config = dict(
    encoder_subsampling=2,
    text_encoder_layers=6,
    text_encoder_qk_norm=True,
)
Rows from block 2 of the audio encoder of a small contrastive audio-text model, named by matrix and row number. Rows with one number belong to one neuron. Each number is 128 + 32 x the weight over its row's rms, rounded and kept within 0 to 255. All counts start at 0. Numbers have three digits each.
After each neuron's rows are labels from the 100 clips, of 14976, where the neuron reaches its largest size: "top examples" is what is common among them. Only what is clearly more common there than usual is listed. The data: melodies that start on their tonic, played by one synthesised instrument.
# u: gMLP up (value half) (encoder.blocks.2.mixer.u.weight, 512x384), inputs 0-191
# v: gMLP up (gate half) (encoder.blocks.2.mixer.v.weight, 512x384), inputs 0-191
# out: gMLP down (encoder.blocks.2.mixer.out.weight, 384x512, transposed), outputs 0-191

u.326:092081123126138135113155140130130099139037167132152128133128041183178102197082132170125140135119128116112123174121119158079170123130135129109135118121133085113118111100114142094113132171099143052146118113098155122109131188091147089129153101050099131123171124161130138137144104064110175080087139095134126151075132081151139144154126149129145156121128169094046144149146149106201140120102151088116146143118133119109157171066164173102137140122163133155079115161093118089163108080177136122131107101144122132181187157150176070141107100139113071206126152126157183115100127104130111114
v.326:159103093154144154068097178131045142136217160145179115202195124114193187171133126183141174106081162153094085165172159084149144088097080137135121156117191140167147177081113067177130065169103136192107120162118190131121105202129118152144130155157145131125119154169103138108114134083113128129111150164115112152164100096123173136135103098123214171134103173129135098129106097174120139150179111127128155100127133120157118125097107063160103142124097142157117135118133188163130093161089057200093147123123098105126123106163164140102198129162149190143157082115120082093122093128111177186
out.326:133209118091192125117132041140124129115148128122126065087180099108107147100162021119141087146135112106167151137124084089138116129163133098119151104157091135126126095098152115091093082167101091135117112128101112145138150140114105138144205167176126102168136150163184152129120116136184117136112127150151148120111154075109157115108099118115137099089130129146147124181122158103156156196120127139171207115140137152174129176147128156117186124111099099160121147188148086116078133156136069142114097143108132049074145128067118105127112087169188127147102125114094043080140152076104142137
top examples: the note F#; the note B; tonic: F#; tonic: B

u.169:128089081119132172122135164084158130109118133149103160095132107128163055146125137126055097136121111167173140090128101141188151155113173204105142156143141153130123104136145116114151138053124150163041163129159198069180070149101124099124076132117125140111131148188154103085158142090107142120116112129110121120129152114210137130185091174107165152156160097142165107175174190085109136174046069162124134089108155146133154097135155131146082146199173102087103160101142123099146140130140092112133159165182122068114107107150174092147141158135177096069149138035131128127147094095177134119
v.169:118148117140129080158119101158177140127117154193153114115110178181118160163116095132091138101092115085094178147085150139104107155102154101155079103132097114120119118136147167110140093146114203154138105109134167137104174144140075166153098109142093130105144139146159100118180106147109095126109171112132150139103146144140146134161102107073156060065093098155147157103133077082146130077092133157159092122171133140169115156139097179118114125131167068201132100118134122154090151092156093146143144164169141084110092156125095119161096114151128157119153157095209091111139131086103167181
out.169:135092122155108122182122116104116151147083140098134165160154089181107148174158132094223096137146151057162131134125140105108185187142111117092134143122126146182083197090164119157141125081119131075175151101094106124162141098140161138140128170151139128178163127072172142147073154093137134161102076105145128120094093197071076126099101150142064045070149098089119199123144098140161118133123134113124144147182124115078125172061121154133167090084115124109148142174139171084154145094129103082120117097122167110142145048105111117124140094111108124159141116149211185095110092193118187134
top examples: the note A#; tonic: F#

u.424:132108102105100137160137142144147144160171097162149105144167167121064066090041182093129136091103103183184145087131142174092117105177174095064134109111099044101124122136124122110163135113164112169103124134142102093157159143112107162059147155153151118138154181162118072168158127137173126088160231142164128131149163150131135113093189109115127083185162140084129134088211065145068165153112131106166115089157155164093174152068149130149098135185188098083105166106115143098141166124113148184159119114140134164142186097151140142108103102128161151097101095063122124048133214132130104131
v.424:105128153147195099098115147070098145130130181143089127120150087100095164164111077154092072108101136049099092152161131134096171106092128098141157083095080111091085082179101170091138173100152153145153095160081118155158141171185106133118105103144172165133152141076187081145126168161160163111116144125043116059125151102173082184138101187084173115151074110178119178105106134075096118102122061151107138138144119111053160111131100117052097117074104149175087122105102140068144120111170101151126132124073154110139118139095132149198123139163128148117162149168095145106108163137121169079
out.424:100099144121123137161109133091138151154137088116103107056143068089153143207150070136113142155146120076103098116189095051126133139183139162123071155168171119177130125153093121156095123114108115144098095117149142151071161123104134086134130123113156072131135118082147180111131137069102155144160107117116108141179142122107169148161123136161113168145140169187117098116062124114159119166119153137105110131169117118152113139118188103174150071145074161109157124159178139205108146081141041193163156177101127114106060098127120144095090147137123165131112148102066189184105063078099121141
top examples: the note D#; tonic: D#; tonic: G

u.237:096039169194113100113170127125157102101150112179107117145136115117081125176139114116194100148057180116122098086060141150157106099111135128136116108102127127118068155134082065127089143136100121141107094093102098112160137092159137087165119145126111180103175141092119180096125176096144075158073138100133155137143095129151131083200143110069092143134157159111141112080108098123113131189082104076131085085120114123132138089075111152107106087126151097124155087148124199165127034151122118184061130130098100154096108155167154148091122046139132139113157092114066112133151154187103132107
v.237:108095133088053150124121122138134131160116149071161128084167103096114100176143115170126094107158103147150124142161079101127139138138162185126113118146119149129126152112205146138085120116096155113167138174125093162116150101152192064117157134146212147107126143110082115168124086165131117126128176193156129112100147130135180131113099165120150071193119099133150165090088137097121115154128107151137167079116156113122102172077098119127156114118119088096116113150119136156186147172165145135091162158155169109100114091146166073145146130150187119062197109120168166094143145126164106118
out.237:113211132131113153181114092078112174136143166141120160109130097083122174162116133234129089074137146132154134148078123153078168140109124190089097077142144136095165128130130141108118111119120149104073144139161170070134056164127160174058134203113149084083106161138075134157101091119123145161149149149104109153143176113139193128097112126155104089164128188154110144084071153110105130152099198122113199113137092114076143150123084154158113114173121158125084103141140097143163181135127139092138114094120133171117178170145053137120133152109073142123111109121153087130155134083181099109
top examples: the note D#; the note G#; tonic: G#

u.217:089115096165179166103133103149057153148093130088102151118061075149133113107135156163136130113152139124132090139161126129177157126123123048127062148135153132097177117126127131092151123085150138116169097110097137127056091156099110077086134103096156142112121093097094143155113125171136162196100117138194122119125152123124121129144100081153181131094106152126130115146131156053158147157122146176105127150175178127135140246061108076168214097175035145153100108146141082113137128142174233132108075154162186121152166108148100130106100141141151140170163163129142120133143115105183181107
v.217:133092096071118132119134089078206125110126126184145150153089123175123199175157115119087195132081141079144147140115154153122172154091149105092108162078156161141115141068143146078151127078177094102170167148120202117126120154125126154084163141135107084192162171137082188120116127131128131185115117109088080192174153156115163174100103059147151134094059115117166096139126125155132099137072098164102163131134134115186110178105150101142105093112216056146136097098138092157169078159108085160101091112140147104077155156086091114139183151181134121172092159139114111138167105062146117109
out.217:151081109063182085147146155146124115116121109115127096109136105156132132099172133115102126172156195133122149127092122110160122127110178095104135098078201092118146137117107130147150124115099167131134170164128156099122160122160122177139109114145142162077159116107131054122158165137096117166187185183101099203118102154158105157113170148082134101100127167153122144140146130128150163118169101108186112062106156124172120127156115144154096180128087071181159146101142170115117123135126125129094096197188113115076125146104126143155145127110154114072085135162151178127086117164129135148
top examples: the note A#; bass guitar-like; tonic: A#

u.64:139066114089133089175184147145079105125136178135054142120115098130109095159106176078156101147127136176143114143087182145129111071109195129115161123099167111148138155149150206112083129090148119128131165097110129107188124147076093108147153177134133150139145097080103070135124172141195049126112131160117115112106140135116171115137086133062082107147136171132099113115126160119144038061132140173159095134136096080092143095106106134105112130125114114089124090115117170191110159148129096105144084176126157124143124142105078094150136145147107195155124129082106092091123116121105159155
v.64:029157158137079144099158172081093154147137183172167155155077154111185175114224130140131105152144094135091084127096092118128113175163104095109100140088136083064139112153150113073091164170099138158077119138123094133132048117202071152112137138092067122173177149155117140188107111082103181112159107102156127103152131152108086102099082180149125064121126133128127096138148129130114109132141161134127139152159114160093157095117124117140129086124136163108140155127083103144095144069084108125100043134074098075090110064048142147117109137130133105080132116112139124148056145100116123154
out.64:155147150131107159154128076091150143116139164066133135122152155101150079181156022188186148082184133088131095079125150149092173141185088182164169150112134173130116192077093143100133149154155139073168124070136111133185153152210153145148152068163094128122137130112138164061150126128091170110084175074108140137090081131095094154106137093151101060129094119103163167137106088137113100150158162171103189171102131144084061140184135109139089139098070157170128087138134171089105126135081096135159189104109097123134111083154147108133076107090114110123135108121118156120131085117162106127
top examples: the note A#; the note D#; tonic: D#

u.35:109126151102103103234154151078109176131123194133171129186076098120134116168023123114136154144148094121106132162158119170108165055124202149123124136103195120125154108099120061090119113154138105134150119080142158103133069118189123165137100132164130158128099074092128147120096155130088121068173170144059141120147158080167118136125077138174111142143130095065070126130137172199127114178124173105057098124168109137162140113170140144113068149149083080102092080127145109117078101173110105131149169136205188134113143147131148198144103145118135148157157067127139105067083123122158133177
v.35:137189212162133121147125119101113122148190097137114079153105139130127108092165147107117162182140128184131159102085060114154123110144090126089117179122138182091125165104161116139221119162158186091198144159061146175203150136160114106138200126143097097142133117127102092152093142101146121146118192131145162137105112152181115194121093091207214120127156109146147144119062120207148098142136140084160180076158075106128101110082089071144129138086158134161209118126129119103135128142140092128205169104103080109119108083096134128061125117162140136138130139161129163090113138128110122114
out.35:121101110144139110086096173094139085120147135160157147085110146098127180138125141139069105100086134120099165105145151082160190202182090116115120070136137136084109058116153115148145126087113154170117105192146136139073158172164160079145175088075122120064171142107157134148106121131149125200110184104171123115167138121148152134133164095106143090108086137152229090143147067150148174076088083129127142143118129099121142162118119111154134135124138144141129116131114164127137105140102122148182158126164103150165124089094124038139176157125100124084122080191135138134122154120083131114
top examples: the note A

u.242:176124143172159099151145141145122154085130075111185108116170139104099113109153092125128148097100117123081093111111166116137117109140145098108089175170196125151139172080157125136136102134113107156150101067123098143104157134158156134138122120128185127075160164178127085100144130140127069140146143144161074121178179172094149142069148148096112080127100145153137156141122165126130171123146147128070114079115121126086123067132093116153134095076109172137140126109131103075075123102139122156126113091142128158092190148200117078158157154154063098094184158109085100091158123163193180069
v.242:132106076111149132117126104128093135106082097102170149158098161081158201124086093087103115126176132181130107081106098145130141113170154143094118145050088113160103155149116110194070119131084140115169113116161117125071139196122158155146160096121127123106174127125105109102121064188151142151103138132103151116154151143064131160170168133171099101136141142109147051138199130105134083101121162136096063153112124154079068076052190182172128129113132154102143131103116115045109174162134122153103097146168125111133138110107151095155107102186164052099145128148113140130129107100126107110
out.242:138095125089109108100139162091178148131122139177165138150078186131144154149113098101099098174154124138147096086089065113107125166118114137140129126132193150144114104188089128088156126099114138145118153139107124102143072143092112096147180155082094129138142148091180160131123135111151112124112154143030128084126154105121130090091110137132103124169131110098094163170103152106111103144127121070108081207099144065131139144095136150087075103161172138161148113076134145114170122147138111108128192173085112145150046150088128157091110157095087109099107126133135165108125149137111133149
top examples: the note A#; the note F; tonic: A#

u.507:148117089105169072147111150107124071122089094104145162170164106064122124137177171095061159129138116160114114153115113159121108140108143126102153119092125194143150106156058138159187153091043117128132138123108122124151141102109013107155105144081146146080111135107093170095111192160076137128103132098097105121094119193127167105120154050105139149132114150144161137144051125144112092122116177101105106130134153132140126135150168059116111147220068152121141113187150133147139124141143156135152114086158081145145229070095115083089139122151175114072046142157138088145153142159107133104
v.507:078113169117158130068156139138128136122134139172129121103145092061134159098155126166152105139111132187179111147084133049141109095070168077093145095125105070183155167150155109140117109116125104090124142151134110135089141109110154124099140101146093138097094099128180131157171103106092133042166141142090179064061126177153106112085103116119102140144109159053107142163178151116144130046111072127127130114216171142176105125146158118110131130121153122109157165103107142122108138174081138085144133138087057104215107120191157177177137154119118073184137137102075133090111094101083117130
out.507:179039074143083082145082080154116094088066125151145133127148079084106118110159155115098116079114086117124116118150103100109161174099157138106143120199124119100096118107119156129132120118106104156123099090122141100111134097125057210114157162133124094178148119128116122102081120103142070155132111004137105107131133088157060117108132104137127060169112110098132162137157117166137114145106132113128145139097143163120079096132150101151228132128097151123119202107116156117131135097141114143153133140118161130162121174149105137090094142078111136117143070094112112145158097147154105147
top examples: the note A#; staccato; tonic: A#

u.152:147096129129125132139168102133158160137153159146121105140135148089139090116091146094114137140163075130057169122136127139165153138237146139135095081070179175134113114151082157070149079156080109080089131145155065105124087090181158104096105128093090135096138113139154090117146119179147121168105145110124125114134195154157172128138107180136136105104185142154193096117113121160159133090124110125168134118122132127173179089145103108108129165093144142128146095183112169152108110098083052141107155080203117096113170142161093048131093072124124110108130112085106156143139170144081131117
v.152:137092109088167130068115170076142167154072124164132120062143152102123107118114151158162186128070178066100105161098128069092150061136164106135094133098119156156176140106120115108081156200119105093131110132178103096107121094206143053136166088134121135148102129103138136116132134127162064206080111083149146105152123165100094174096118172162057160148099161148116179113141152147145105093083179124117079134086133076119106093122147104142141166152157170173155118108146108154089160113114089090151151157102089085125142107094080183052194152205095077163166103111090102116097124163081149122
out.152:076143067088161153161107136162049164128149153150121205195179145159092100169116124185173166114126137136153104109180112107124068123095107123122173088130091102093122105074167132159114180088094112128144142124130151171113187141165177176116126096090128105102090135149163158108146156081107143159191125111083146176122096089158136171121131075072134160135087158144126194153135109134118144137061129106150124089116072071132127173116156151164124071098118125120063106122127122076101081200196175164177090138110129150114101080115143139140119063085117091123132062167107157154130226165159091134
top examples: the note A; tonic: A

u.66:159108137123164181151152131136127153107153126151110194147126126186107149090061105080108163130071109156152147133180142132090178181115114095089138159155084130150184035167133130075109159141090117154142136131205191104151139119146094131120097162128094110108113080129101099143137074146106118118101124157124119158060164129119102115209126133128114122140135100130137126140084116113102079105205149165105087145114136173122104149158161099061115116122144124074137111055134107112093160175180097115151141137125123124102180151107094137141103160140129138083091144103145147142153166092095149106
v.66:082190174117142142111156109097123104125076130084192130125099071127115101194142177098146140077108128186095073089149142144136165140072127104148137131180077155205090170068122148105145200104139083075170083105113081083133141127104087132127129177114170099150092133121166171140113161121143163112107151050201107130079114112145147085113152152177151152119128140146092166070076146162129077142107149146106155074208059105120113140186180157119114090147118138158161122113151154143127149104076110059106072112115117189145133128119118128114125117084150142126150149113148182073058150116107104114
out.66:135126126124102103178130214147152106093175122129110197141137057100109107108132159167158060140137136143164162147053216128115105133110096184084126058117132146124059145096052165109144068148156115134108102114082075096084116144126170153167094152137141128133157171146081113096129125128125095161095087193128124105154096104105092113097133137076113193067088149157165131086105177120074146183186117109125137139099078094126118044089098090179095124136121171111091120146171143132131116115161185067120144104143131087126148106088159163145136116099193125165166148101134122111114103102143140066
top examples: the note D#; tonic: E

u.323:151089145186197164162189118152154173133100125095144114114114158136082176130109170163147142111133161144144124134110152138137132174128117097085148107108096152145168109077101129106132096121076143091158105108119169146112096080089131111057151146131197110034115137090155124117112158177100097148093155092112098145151132111160119152159158151099125103149144085124120100057164115135083132081190118134147151075166149095135123168129110063111148196122081117079120235173118158143134056055098123135162129092134137147105176170097164092093182070148185125164135127091149119114131121114102139128
v.323:125057166041100116184178156131104145132188113138155111099142090154150143051153142207108126147124078148087185146100077145108175182113121123147139125129131157171076120138150103071142121152149150172106207142182186119149143115126087083102135127132094143121141173103168127121143108055170103131072153135074170183069079094141151078144162107173125104156086131185190111150093075105149178114173078128090107154122134156089213141101142132162168085106138125091145108175151137115148156120120156072144133153114135125179154118121130157129118091150099101088121109151120090145110145175197177118
out.323:099121173132129132096170101133159161140085157137094192093108155129135096128150118076103114133119055117084192137151106073106172111146163136119150160174184073094106129145101155102139081157184125058171113114138110103118128136094144166157133143164099161108154086112089116136148051102116173110119112110140120095122180160097140083119088093107121167123130159077171132109089158117185161140124119194109145055136164098113144103094175181088122136080131173143139056152168161088113159121152100157073109139075088128098143144125130115129103111173090102119124173090091110204095144115097126070
top examples: the note A

u.54:100129112178115154126188091149110144125178062130065128091095089060138116148135158119113148118137135099158140117109156170131111138144129168106164090133085104157170131127140138153085159107128146128141091083126199110121184147094123103134166169165117084091135153124154144144177108121162069106193160142157143161143135139157178147160174183181199127130167072149073132114124076180119126156096085150106140130130150103182123131071176167144129095142144117157162119126102154183139167120198074088106106132107153107130146222101161102098149114109127110160180161141136102122087146125142137138
v.54:142153144133136101119109108120099088099080100140098172043169211121114132164187154072147127096100118080110106117099120101165107135062212156099173137160114104109124175164148064091107138146158095154106077121069103147092100162146151139119116071121099108160111113113086078108074183141099165121147157121130135046084145116107086146147187077151134145066116115107133163087121114137127179114068172091092093130133102214173135131172095132166153117123165097132122144149107165167072148124142065150106141127155141114112170122124102083105162127157104121142115083135125139112108155121166126134
out.54:121149172146122106080120152125094104176115125131137138114139167152151146093168079163156063148115027103089104153136089102207106063125078127146201147110091126085159060131108177182138150142148084134110132167101134110151140139111168125084099083126134131129171158123127193067128152090102143126071087178115173138169110165069116149111085153089096128110083117154169128167148127135107122109123145164111144152157110155151141150164062130132085136080122089114133161118127109069137124131141181173130172094176128164105091076158149163092165079165124163142111161099159137122164124149111161061
top examples: the note F#; the note B; tonic: F#; tonic: B

u.289:133088156151143132109161136112124081070109167092078100108143135121117174164112089149119112200135203167143105124175117128140117142179178140149129112098124128115136088097166072098116130159117096136098102128135161138073154158083135170102144087120110148118147101125143118131137126170105108075133081099158147146106123110095072210137143105090098117102185099156093104116131129126173117137095166125077209071169152147095143067142072145105183161180109154167109111081096063088096123166167161101118161133196141148113128138141099210135047087053108211115092070120147172110114110125088113118
v.289:151092116133122143113168163140180119108141126099101109103126109157145108060091203068117108116170105062109171108092135165162189132121129140086112102174186145130154015148198138092133186154106211108154165100170167147203122135057091158114100132174180108184164112115128137160115137138151221107089114138126090170114126154175128109075143161145187131070104080116088156121104114181097126124142137094119181079117088141126117127100116100151130142112162146120110154153122106120153153172128101142131098122149132044107138106140137117147121171098145207112133131129118129114159169102099107105
out.289:127168136125151145131148128108162181146115164128070070136088157150177092166184122141132176108129052104147108100135150124187171101118095140062198191159154086137127128099029114145125065122073208149177129117083093099137135163101125132139165157106086159133126118142144066091148103148096127112148126189139085084105168070174185125113133105144113136107128150099122067127113127115115161149092126121168071121133097119183116156144103166099147084146142121144154180091144151173128100140155156085145126090145157157107105138125136142167179172158174067143112151080115177178125166136140106085
top examples: the note F#; the note C#; tonic: F#

u.241:122066073130178202144181146073178084113091093119111128074129201104160056030111135107124138119134141113101125099123110116153080128130144134129165106147088109113148144181094143171111136156122096134067104223113167190097078125138128076141198103168097112109132145201116112160166111123078161131129140129189086152114105102119104137112138099099184148134117179170168148126095129143145111117166163066154084125122125140160096079089143117149130145111117153128081144165104104137132129146181141133159138136115109130163110152133138097182123126149115161147161132069136140155177167111087128146
v.241:123189124153096132181118111154160105088169127144113118112120131098135120090206156106126174104094080169137151126132065098189178141086137170093101109140121109128124034071125107125144158132135176105150094157111154134159166095143163122079149161098101186144138114092166102191161110116062064120101156099100130123108105118120105131121124108136121165134134081153101059084175101132163094089178162158172171130202157069163118127096126154109121101100110072110138107131118095157122137160111110180109114132128123144153116130109156149108140125113113092132137080159121074091111131100113135215
out.241:112157189115091129121070193057118177148105115130161171192170120119112137196116073128164106131208151118139092095158090192077057116129163104134071089085046126109076135147132152159149156124127143097150153075127102142117117143096122192091170125155148190108167082057127161098166119110081087093071134115108143129174125103153120153117075134130109078104147161101125130152134144089112122156098123111133131092161083129127132165087142139095133166100185124155166124126123190165138092134115124145123110100122126175122152131111147116074199099124095155102149104157080125142108102114099146101
top examples: the note D#

u.214:177167148085154161109111155175133178174143152134072108161115116173140092124145071088167137095129122144068167124142173094155091147096135125116094135186134108101138086063095073108138221139119100190164115123079187146102121102083125124148124144098117148065160134082145135099082182089131119092135091146142068137183105089108089112145187127119072178094106145165118199159165128122186115165102194123084160157125106141137106075137154149131101109119153148100151137149227125093187131084141150168070113130093130143105128138112158129113141142141059153108126089113089166129116073127151113141
v.214:161113058104189101156081131160114161133108112142071061105168115141165103129164159195131073139125102150174067145090118156142156186151083120179110149080188107166159174147113098144142122144109174115170117181193100094133179101122127139123136135173120174147173164178095133082104076129141136130154100151136146186126115148085111119106158135111175111127087131104118111138121133106102160128124131152137120130120068106128123122130154150133151157149137110100100078126064188102166080103187118160128136142140218155132085116126144079149125115133098130121100105082132131149094165069118102127
out.214:082109150144075155068184112141160111157159143162107137131139111092121130092106182136113107083065140121075093136171069113109131148149146152143129138153140146137131118168185139151164130134167118107147131156122145101105101098151150082164090103130143088184165159173124143161136082100206156100126156090123162116079184147167149112103111128125151128157145146132091149124111106180166086128126106133093172099161113159183102196156066096104150162171134109170150141138111163120164144168121134085144129164151116132172123118122120162184158126097103161148108115168075146150104189124162157129
top examples: the note D#

u.119:074133169140137130123080139155097118152090135105217161173152131129112126102138123149091127123150151144140143138145086152097173085135157187097079154129158135129120175091108146145144093116119129117176108064149133170134130128127167160113212137141060105090111170173089047102160108149080142164127115110129120111106125104146138113138160179105129079131098111125154078158136122120157188110193162147074161105129145127148137190152155142138181077085140140120090098130074057194139154148139212109141121092186085158146157083164125107161069140177095146100145162173130114181107141161135148106
v.119:080134143133167089114153170148111140093151154113096112138129142091131131108185124157120157077106067083097102081098103097165078144109110131135104114166111166154112090122059124078067139189097096152166147119113113111187125124111121138126138137130104132183143075150154125126186095133082108080129168182147111111100111123106180064168182091158110144133175119079179196157108093161175090162134111125134146107109155109144141106114134177087255151147118194131154116096103153095131102132139140109159143109100153079117099161155121186126149227154114106128136099088110114104113189107091143136
out.119:138129141102111198097194124019155129123133127104154118095140086187146135103141178153161132135150172137079050121094167149103108146126135080189183157118134190119095108165129127090170119178103078105123107109074156116086171186140123111162159116137167144090124168078167144122130096171111097158145148135128075131069121148144145158138089198095131097081115123118083126158157064174116059176107094190114069154124165105137176057124134138086082110167081127148143104137107143132070143055114112153095101159155176139106141137161168095102097100118197139145152063136207120138128102149077147174
top examples: the note A; bass guitar-like

u.476:153151170181144124149103191169115140147121124124192142123139069167140102129109166142120108094127158099100198078086133109124176135111130054121126150064116159133102095175060167088075091131187107143085111120079119127179118120141138117078128149161108117102176098090113108104163161107119141245170109104079103095131110081110070051162098076096140110152113138060109087070084194083178160086090135117156081136209165146148124093105082121187083069148091176129071158131061138125176093144087115121102161093144145166114134169119135114104166139156149113172149103154122110113116142112142118125
v.476:170142154078137155131140099116168159119127103148098152106162107185142141116135126100141104076157113122110163095129130120152189103110078125153067103138133108093135136163131096164130144130085153114106186139115124096172130114145122110140151110152098114133156095141162182155204127136161121133145116154152238158161121140141141144114123210084081162112109125146132147166107181174087171121093166159095091157166104125121103145140094160060130123163165122143166118067136143103040115188164163164141125067128150152075132187069134115125165175126132106045106165149144124178110130135110101143
out.476:115144177136116126081106134104117118097092132145095070168132159112095176129151150172156169114126111111115132109116157143128096124109142173140112112119152085117085094155169116176106196120148109148106102117112119076076114151152118159091091067112151104169116146193149181106036140168125141041139153149125159134207147133099183142136125133136102105138139141173154155105158155163095018104120171156095142145147142142121136158115133123173160134124093183143171099065216138150117124070144142124119207186119062094154189146179066134099102075143073116167103182172108170112147097149096125152
top examples: the note A#

u.474:107105147107154094153072121098091072142117085081168127163135080126067101193121091111114161075154164133166078096189061110101200082118216119105096117107151044081132152103116163151102115072147177092133161162149127101145104035094120120136126204144164120114125191147170095088169147161084111121159106155149186120074162108082104180135148119117125043185131136139123141180134135154142063187178144110102107078133180153099135166131115159186134069113119143142131138114177135149124124106134161080144097168137095123139216166128118103100123125118126171118155145115203105151146109095101080182
v.474:125112131117117101151133113172081107088146192127102112097126120162171109103109194102117181168071165147044125103127123155110133078132141110137120104119098104196097097122126095175135167175069166173179141149120126080102152029116152125133118096120136168138176113140130157122194169112131136118130121122160122152135088115193138131191144097143116150134098074090084120124118120185163142147106133117113117094070106077179106108101141170163112137128158161158070147105151165184113137164129155083097135125099099168124090143094196107115200236083079124191118136083180142106157150079147178153
out.474:163158112177090183101133093106095141158084152154120112156131131116107148127067175086186114133189131121115126157132134177128113165150091137132125155105089120161098125129099116162134131145113131174108130130114139120095129134073156089115123126062127196162134107138142134102095134169083163158158164173144105113205073136131188108184120173108119134101117133135099127136141161100107156150112086127102186139131210114175103183156112113072089110099102153083138140161117141131159188175127117148141118127163162159064038146188112181116135116147125143103082153167056202194148094106162162125
top examples: the note A

u.369:089064126130113124132115126088177114096087130108150188119165144110110138108170154157089181136134097175078124059161104157152108132203110087097104189140092130095166122170098109087106080086143149139146087181120200091067155123151101102109170117092121185142128131171113128147106092083116142115045140120150110140095149134085123130148079100149189133142185108112162157036137129127127125117150102141144092175096114114150043120092182106093133176136101161124125100156090155159106089125103105093099129111161201110096114123085099132069087128135112152155115152130153112149186161125146128123
v.369:104110186169085081186163097115118095051093123171178147094125187130135066187109118135132148139114092205079114116178196088164147107111085179095142111124100165140159134127153095113071118157129074158134135175150132153117168110127132106111122118125115119132125116090133137182129156138084052108042125082130155096121117161149056154175125140144116088111120146158092071115166190134113122146139140131118138118152105127076105126177157165089143162165134068106171084121111191111086170169158105129136101075148125151159095143160086131107155179093139124096177081155136122134133145170140119164
out.369:171097121186124104123138154107107123126152121128094140109110181126115151118133080120124130128108189137126129177139105107079071145171116101153139105127172110107106114167129170152149163129124123081132224140129098183180164145091156158090154119229105079092045146161117151126126155099104153164159101153158106160185118125201127174118115156075138158152110124110074081155150100128168109089088126154149089122169131121148143124104017167102098103087140165158066091127112082142088123093160121163159128165054107178068150124074118151099186099118140100141154110108109106104151161109083100139
top examples: the note A; the note D; tonic: D

u.460:053096113121150117143096104166148148103120136106111153155111139098168133119139089133143150095134136172136184045124096164078164141119184126143142080158120147143105148128127084097147177103120092128093144118095135195127146177118140168099141155093183116114069148160162116132194137140057132099073098092077089080197108141146137130095108164092145052145061140095128175061065097103102160191094140185118116113076144088172115114105099100125174106178138141164096091092125109119118158087137093099204098109082140160171133124165105122153118125146101094127092119154133124112145107156184092170
v.460:117093126174173088141098191111151094136151141139135150133123137099110061097178118164154080143085126107065172125122101104117133178066106133141132134113093142151142154145070133061107137144126124148137143098102140104055138121088084152113149135103167105172112129078110137107093034104089079152100161127086136098145161067141169184167110138205134083174136128103121078121112115141078183130099149144136115126150098171109115100177155124127157151082153104124140043156115136097136186109111080172121134103095082150103144103083148060173146126141158115108151176135086145105086104142149126110
out.460:112104150125129085130059164137111166133119132165119089115137051092117144083136126135148142136184105147148093130103121135093094109111102123131100149096107092127134141112137102125132159172127183106117111186100126119128117089119156118177154147159082128129211110075114105118090107169106136177163143166132148098091161126172132128071136072094122194149158084164125142095166120178126125130163059109145076124097117136083173097086113093128141148117143158134121133174149109118143110127105146116109076149114169108135097106058184124162152099181154124106103049106092188128091119145117114146
top examples: the note F#; tonic: F#

u.509:146122074169089091168183112132133172122147095128127137183117090135104166095123110160092163171066068151113117136085137101119181100128122114121128155133143142158122072144137135110126101167155102164068148122088101070193133127157096134126199123155146165119128142127145113080158147153115112160101145114056111120155136156119061151129138159169106103149145111114151141121167187134152139115109174135125146109168111171084152076122131072164137130127111101146150157147065121130098167096103142125090179113167143127124148150143124166200134131161136099164126132143138134123049118073115083114
v.509:116126169111166106093135106147171090152156076089141135131114110117139079116120213093115111101146114173151111080104119104122111040124114147137147088155123116081121097088140092103130158094091140165158107173122155152165095106092129157173159153065122132092145106116130145142114104090145196144131122121135143123192142164135116069171104083205125094159146135128087153207087103086051091138125092179128135176137133130187136129090113083211139162138113132168192085083099097115115107105173133138115105071084131141097134104094115137103149097137157149123125128162096173100129089145102126101
out.509:073119107120139144085150205163145145150135138095131130146138190134111178121139150120145113157149187126154132159100111122154123093158071179114097141128109143104140119133158129152112148143137046124117155121126152173111093120121130103101099128052150080135123175157151152137118175134090132116086157105103106152103103069143110168133143104145115122109113121164135168114135074180127102169144150141153138142141111168068133122121105091120156114087168201149065136099150190149171123154131139128175143093071149132129115148136132127137092093120150124117132166129115134127169093089170119116
top examples: the note D#; the note A#; tonic: D#